Rows from block 2, named by matrix and row number. Rows with one number belong to one channel. Each number is 128 + 32 x the weight over its row's rms, rounded and kept within 0 to 255. All counts start at 0. Numbers have three digits each. After the name is the row's rms in percent of the matrix's.
# convs0: first 3x3 conv (model.enc.1.0.convs.0.weight, 128x128x3x3), inputs 100-109, a 3x3 kernel for each
# convs1: second 3x3 conv (model.enc.1.0.convs.1.weight, 128x128x3x3, transposed), outputs 100-109, a 3x3 kernel for each
convs0.86 099:151079094143194091147129148095162135126135137162179142162045085153227144121170116130118109165127121125164117110062092120126094144152113167150155138179159197175136126119157109069130120147124085146161148168129098111107071087094162165142129155138145138148125162154117096097
convs0.87 097:067133107158069152217157148093122140083196107147160106178129152115171153216023123193029105073180150111136131154087133097156142116129107119164095184151089184126134104132099140140147098211112156153108133139193107142118155152099142124117107057143099157112155102116153093138
convs0.88 102:130132138141193136103110183085117093134155134165110107137148110126157138142179158124131111131156114113117102145149170116102124128082107117147146155111116189200172080113099135161153069065077092091097155147111142164159134125102140163137080080108093114154140169167194216170
convs0.89 101:146101135112142145105100162155169113156089081111121154134099143146100112107129169129134118137138133100151104141149124113161123161151123178144108156211133124152163153137119134119126105123139133096156158131112123133126127119105118131139110093123139179154134110100136175185
convs0.90 094:171157087144134129075095124120160147102180093153150125133137177095088074114197108152158167159124135108140086112139120092154128089144137131082146104106134136146189131127121097125109086134109100076151089063142140143135092207174111160117159133093178161187151154138096111149
convs0.91 092:104100115109100115109066095103156093068160130111160103116144140123129107097081149127108094115101138152134155129099134044110142088113185139158177182109122112108132123143103157166196130107120150123116217122190154130134151106108142088103115096107092102149112146143124088151
convs0.92 097:072113120095115097100105131187127123178152108168121096158091108111076104090127105129114101120163132089148137088119083045124121121126135111140124099181146087129169090132182066074158089107163112105129109125105096111154133096095098086064141151131109107153076172119090126105
convs0.93 100:128110125094135127175156090150121164148143141149088164121139163152113105142104138139091112092059121131096119137120150144154155140127177165101154102069110113169128162130129127027174133135160124148085131069095090106169092143151205152134145191105084166134085108111120102132
convs0.94 112:114152120133152091138102095144130108162136163139118136127084131110154126131061131142115149140172110162112099113131110124128137131138107142155092099112153159136112122141174122169145078131097123131134119165135128150106154151141175085137109095116139115112111173115111102162
convs0.95 090:148141138108143114144200153130093112151113095105150098089112139116119140147095092117113086180102127121099125177101128154175120121098098111114110112059081087088125143138107062061060141120140114164143122121104159085143144115103126130157139147123127083119088108102122160127
convs0.96 099:129158212116118161176156087148100150124093169125135143076143141143113108115147096117181134109058110142131119136116138103116123111073086159087130109093103116124150105101122134142139119124097102128118135110085108134117101087144101095131112096108160215139092106089102108086
convs0.97 102:136116102113113122151160120159070125133081074144117131129096115104124112162154091110138133167124148108122108100122142116108125160159116135107126106143111141132114146154150113164103163118091099123141116127122146155103178127118123102143146160108045054071076142068105115141
convs0.98 105:081151129104104133123108155141136099118161145144184096133126149104037149149129135137109112146127142120139130090110140112122113126155146135109132129134106105144130131152126124150145111038097134147091127159167093120078119122165162107155150142142106140142115206161124097175
convs0.99 100:140167179142141138074026179127132126135132141121148160138184111126117107117130138127200112143136129167200161092145123154128135090118182091076122130062089159124142142143116131129101148105102166156133100117142154080114117125124123136115147153124148094087136135102068081145
convs0.100 094:115147159112093127115207151103177138132152184110097161113116090160103101111158101130164083132135134106161121150204103114116174111157122139185177089208132110094101110135127138084150146114157102107104082086072133133121145211122131107194146150092109137129098100106114080098
convs0.101 104:138173119122077110133117082146144130152078070139105120118163158096179112074152112122105113163124108139145097096091119098093137141139132195160138152097136111143131092095113154229119130149109157167161122199173145113106135101124159143143165167118132165129111149081117084128
convs0.102 099:133144167097149117129112126138150110162130132108111078144068143132107141107149131070057109151133100114126126118132177120121173131127101125093067087098059098093107122079156099098158110115090144123108035041141132151135101129152158182141119111147124067163098120130136129111
convs0.103 093:064054173090115138147135172107146140124171156138174156103203117098077089122157137141173115110163145097102128116154167095132157105097079105093126112081115159147112144153145141114136145209177102095088091107092142135123119145148143134151104135142092109102086036134154104124
convs0.104 102:106155163142108118133129087139100148127141234136145142152109166169139099149161189162128105155133111129158147161114153105071176114128157132093121131113121145151128163154130179133122101141069108133133118080158120062119092121101120107065111129101125122146130078141124141106
convs0.105 090:118075152127128057185095077142123161151145087167128091145090121089085161119136096119139154132090113125122157116069132137092049124092134147142150164133169125157128119138161058165146103125102125164121164170111143124158127186122129123115138108112150103123168089071118102104
convs0.106 097:122129116102140146058158181111137129096151103155144117167114104199067141179126088164181143118175121101125081143105187149043143085123102089114191167109146084155156105111161134087129139080130141094135095146177136153146198138102160138137117130094086091123121114123181135141
convs0.107 105:109126128149159105124149104127150146018037005105154087093066088234189090079063115122170133122202122144128120146183114138152087110132105109120129114150108126112117144116164172102114119113130158138150173140130087110117126111096164176074084113101141131119112122133166135144
convs0.108 115:103108130158135167133152095091102042104141138107065076069110123112089107149156087145053103159198130097102112102087075139157143144077139139104154097086162101120084136158137062158143135135160125116139145161119170167154037103131136097149157171086110146124138127100123089096
convs0.109 102:150069129153118089134148167111167126081128076079126120107039134110180101132100100118131121147160130144153121172143119158140154124180139161209124111107101075115074151133104106171158150141162103131096131123121130164117121146173170125129107086077119136132114092111128103083
convs0.110 103:121148139131096124053108084123107102093069110119076100161116118189110086140140118130105096139162140113143158131147104133120099111108097103107158099106100125140085095139057155147135178136147113128094150140110150119143147155154132099143142120114155167169140122121145123070
convs0.111 102:120093143123129167160147102099071079044095129063064092126117098120096141079143117165104149142163164133104152123101126131192147119100126134166152089109130116169131116118127140115131108157142163174115138124135100141136114079161123147156107109122146186142141085073104139101
convs0.112 096:089106087156092108104148111130155166195129127130149129085170109173159145112177131159104140169132126139096175173175113140108095080088091138113134099144137119144132100182074144158123152152133088129132182082146129115114098149188106151131110058134150115123138086092164168116
convs0.113 102:077151138136153141174110071136160119096160096077117143164139120122194147174177154131112164080202129110160140118147150102068119120058114125154098156109183147156099119102166126130099087132062108119114107165107115141150163134083111094105116134123152137150121173072155163113
convs0.114 100:111117115108155154113112152135117155231195199183172173154094145091220179156172148091101099122124122158165124118103126147156168127154181147153093110118105163100135129103142136146148132167100091077133093157117159145092197152167080139121199154118127122119116131124088133147
convs0.115 101:120143097182127157082144155072117092078133145071125154173122124158153111112152127129095165101134110106127119130181172099151137104166199114148135171127114137121154118118123123114105148104149133091060142131132120152148091158128090154156103165139142089116131143093146143122
convs0.116 103:131176122122165110093010144122134105119126141118160133136158121132108106108180132137089126160061132142123092144110156112126111118092113140062060090131104079108105128161131120119107161065094107115126093105102112137143095124128098095103081096148136131102146183134075132117
convs0.117 102:068144049206150135129171151123132145110101166141175157151055135169148079127074197146083127100123145134126129140126101175105156164161124112172127095149092145065139159093127138144154150136144151136155151091210096166101125091105123163090145079177102120129083125171150150150
convs0.118 095:173104136084112144076240155144143105124192098061114142089123200161111180091150109108109158155106138094134117152132082097111084117126067145112110143133124111113099103086133142081159135075142076121096140147110120120147157128132151161146100126128099081164145102111075138151
convs0.119 102:199063150096158131118165104091122170140122035114101135113180133122125186103161086072193104142163092113119175097167148166115126065133170122107138141121159164152136172113147139152111132103148119151134152153146111117158069152112142091129138135099116156133158141145155145152
convs0.120 099:134091109104183151099097068158169153085095148114206096089161186160162103064114213086114155131120154142188180162130114116102134142136116152105092136129142121124168091106068124113126137135109122144116127126134078113085116129111157146093150134154140171169145159179099152152
convs1.86 094:118137135063131155165007135141077153041066133078073166088087080143090108089121127166138082058144091146099110115081095098076133081096148089056123092163107126204140183149058123118145133144123137161159054113151150146143132115089109065097126155192116112139085097146081073218
convs1.87 098:140070083115129133141143150095097136132127081108110097083149107084130162110087183107134146207101133087100175125102148158155158177098138084118127188076146153166067131139126148111156105164117124114093091152109141093134150174154122102148167223127121100117130174095078106167
convs1.88 105:108129103102091078099146118144084143120063114142124144118111103170071111158158179151116107138164149102146101119114151100126068122158155116137053151147103121000057164182155110144113197173173195135140173148129152193142121150168175144106163093099085113158106132151096085159
convs1.89 116:113164130119139160090068135137080142208177150162141124142112146145165099082091092117148174095159163140068160138079108117142109105101136116156121112133145128099136127092142105113126175112125109140142166169124135081078117138120169137121157068103134152131145187106066101170
convs1.90 094:133162155158127171161181145117102126133086133109093130107133124153166125113083105112115210148144127105082135138061043100060107112135139174117103095187115103139133198156179104124184126151105170134119146148146154074119154150096146136094102073178108217154107156148110090137
convs1.91 076:065125018143141161104125091204139091151167132119128127100174196120102141130174139131094153141188093131061147142099149122151125104132115134107130170062050142100076147118089116098070144125125070112054133133133148143109139172134179177168141157122080102119145136113045081141
convs1.92 091:134124150141104154078137129113079115187102048138106140137184138195126134152193113162102122115136123105117165117122163061171183128112152116122166103138153158120091136167126196132139204101140130077139179178137162187116138143152150072073198107075116158135135193098100127139
convs1.93 130:113171143135117180117148119090079104079125115147179154120141130090112107111087126155150134145141129149132150176146131096068153138155147118118118114069150097153121109107154112096135130111123149141088132073154148132066146129052096068132134153167071142176133116142105129170
convs1.94 118:142134168141110179196159126110174143133127127115114128141157119162212112122161138148140113156093103113131117168171175137188170140174178144116134113129124130105124131131152114117154107163121144117088020080141122129123098059143034115107083143132136101105137143120143105118
convs1.95 094:114140158100091110117102131134169139102190122096185112100151111113121078116081102133129110114120152140143095167165162125073087116117139161159062173096018219161070129152175135115165105164166089137127097071130119087146136122164160113096127118103079063101178181128095064102
convs1.96 111:111119083126081094098133134115159116134096116098166098153148114187109157126127127114172165119130116079071100132160107086117113101204175119180107142109121146072134138097137145142138179161146111128129141202153133071111116131046054110116153077115184176148139140105078172142
convs1.97 102:110116092128075073080156095115083137130164107118101090135126145148098149162169124107130074121080130099144109132128147135119121124114109174123115140155133123108110131154121156138147131132139059122091095116136102147115211162109091125064094067073093125113131139103088141120
convs1.98 123:142128138098152136133148138113045118143102130129153134140106118078004137116119141100130088128107137098120096127115127167128119136098122159187136166172113174161137140168141113140100109084129188151135104147110156125120138108090143069117113115113076139175143062085097113080
convs1.99 095:119143127114131127077199172098096120095132093094143123108139120157170113147102139080099140145093112107095148092151114131170114135112149147207161160203148137182118137123100132095083112087122141134160122069157119157131094132084157064097153085135145130173177083091133145168
convs1.100 093:115139161125127100114080120147130108169144096122134123160194114186148152143200089140139148113118132091144086069042112110088078129088142113087141093107123102094195146184140111155165137124188190206140203174110140098130174123144084186132156104192076065151201243156125114125
convs1.101 111:110108116152127149104095140157140153158093112141146145159106151138169171136134123139139076149138146127136115127116101161132076156151138132119112169165120153147143112167209142125151145114129112155149099085103112101124146127105140100051130103077151116119126117121121126100
convs1.102 100:150093170104118140066102182174140147138089111116070137146077111130160129121138094129126143110104125114156100119131135083128097107127139126188140169212186115255208172130150133144146121123125205154181125134066139083152141168135109117126097100119155095105115186204085000028
convs1.103 099:103156088128078099092151101057125111095126091127150127145162119177112185121164131136122152096158148094144127149114115085105152087130150197079068171006042112000000101144102123123103124127150121083121149149164109205109122116114117132125124129122125151139095091135121241235
convs1.104 109:103132126090153114171134127140135167097079095114141093060088094079125156093156147134153170122143130159158132115129124121120139135147157142153114133148111131135098127119148143130143144124153142164156065152136065133185116150121133129192187130163152172115121076105141150130
convs1.105 102:110140104143172105187186107116169150007176204153123117123088168161160087201114118147127109137136122110179104190139139084135097117114129153128124106124114098120114120117068148133141126202075125090104063072126157065097152132111115136083136120130172123121135140118156139143
convs1.106 094:100157174102097175119105146151181111245119095185177093111148113111171076149202119155111176141150188125136090093133123121200064140174138134115148107119122103071138172148098151121125159124170129162113144149056155160097172148135127090075130081119123163128165150130174136104
convs1.107 115:115143126116111108114114148181168177161081180186171120134100120168164109135167134148193141144117107119091074149098072123129100135104066142099150119090165152133148120127079143178120138112127142104110143132100141116112141114147149115137197187151103115113091127136152136164
convs1.108 112:078119132122114138134109188135138131159167151123136113143202129147183162117126149150139144121105106108183144137109082146130166165146167093127143170127154141134139172190131176100125175132119123078055098067035127027048149098129132128141175203185135130084128111105141142118
convs1.109 098:131175139133154154187111135173097130145151147150104158072114202102091100130119152122143141092070116155137114118045136111146147104108106145122102063133125167118119148180157129144159121136181184141124119118133140124102137114138107071107134086112148049130206228194093101110
convs1.110 103:157171184159098140107118110147159169229213134182179127095185147110156176117126112133108124122115161128119124144145161090093101098065130178121041134127122121148093052099113121148199135133169097090107127137098128140112166139089089092097088111049167156128107175123109107094
convs1.111 101:127115112132132070168090106087136096063059087122158125161134116133101188176127106163126103133195114071086128156119172109133177172131126120159174143150165122180154161119125128168126082111139059175193055138112111125124144166176146108155112185090136117115126202164134154090
convs1.112 093:149169077145162100184170145169079125049092155047160115113135169144101184166123128187093114076139131255159118198182124168156181128095133132148150077098126155159072126098072176149109186136133178127156111133162081121121100127078112075123103130103131145181146126134125144150
convs1.113 108:148069138135095138129184147137108202127147082178124056109141165129130089140147119164133140158154117096153104145073178082139172201120136146141112113094137105104138130174145124119175166102104136107147112107111127112077099090129111166109179174152134140130137126166050068113
convs1.114 096:170126095109181166113077107062049044028065035154119132187101088112084173058089153066185030178129086134106175043073099100044081190138114107079098162148140133122134123178182111154124190156080135106120153102099109144119142114123103169179055122146151123131135146125113138164
convs1.115 093:075113154094167126117077171155118156129042073139077118117099152118105117231154088152132061146132125137195133131121077137139135095074165094119116070159106082143176130154093129092091123075080101119146087112158084159158101127181156135157107114157111116154091149112165111118
convs1.116 126:131154124140083108137132098144121129144150137119143121157139137136105082155159144139159176159172130128130093155186121167103129155240173057112148097036096074116154110060087119137108125112077158134127164116103143109138077100139171163117121164152154197122146165164146129117
convs1.117 102:202091138084132111142108137082064157143106137102145137162066063141173086106146168163153109119129094178099170097112146147101128172158116047164150132122152130165112096179109124168095154093128154118126139140151078107103109145130149134169102151150081080147136154107084080103
convs1.118 096:174110109127093155178104178092110159143121144073131146108118128175105124105120192153138107107135106109156130092083151120091129151067143175127109143088137170137145132139142116111109113119115117107124145114122149107084142122176203116091164116063122102153140110079182134079
convs1.119 096:104174166152162165114205182131096094111200166175096093081141228104118142137127115145055122090174203184169144152092153099158126093144104143126107109081134155117172157138148104088138110157137148093143119171129128075151121126165137121140162173155082116087111141067109119129
convs1.120 094:154158203102077099095062108200058114116117100108132118104136130126145135117100106175168198068132161113108125113095046146111066154072099103141156131162121068105122124152158143127106104084154190168120140143066109153131144104137096173113126103123081123104094076115105119108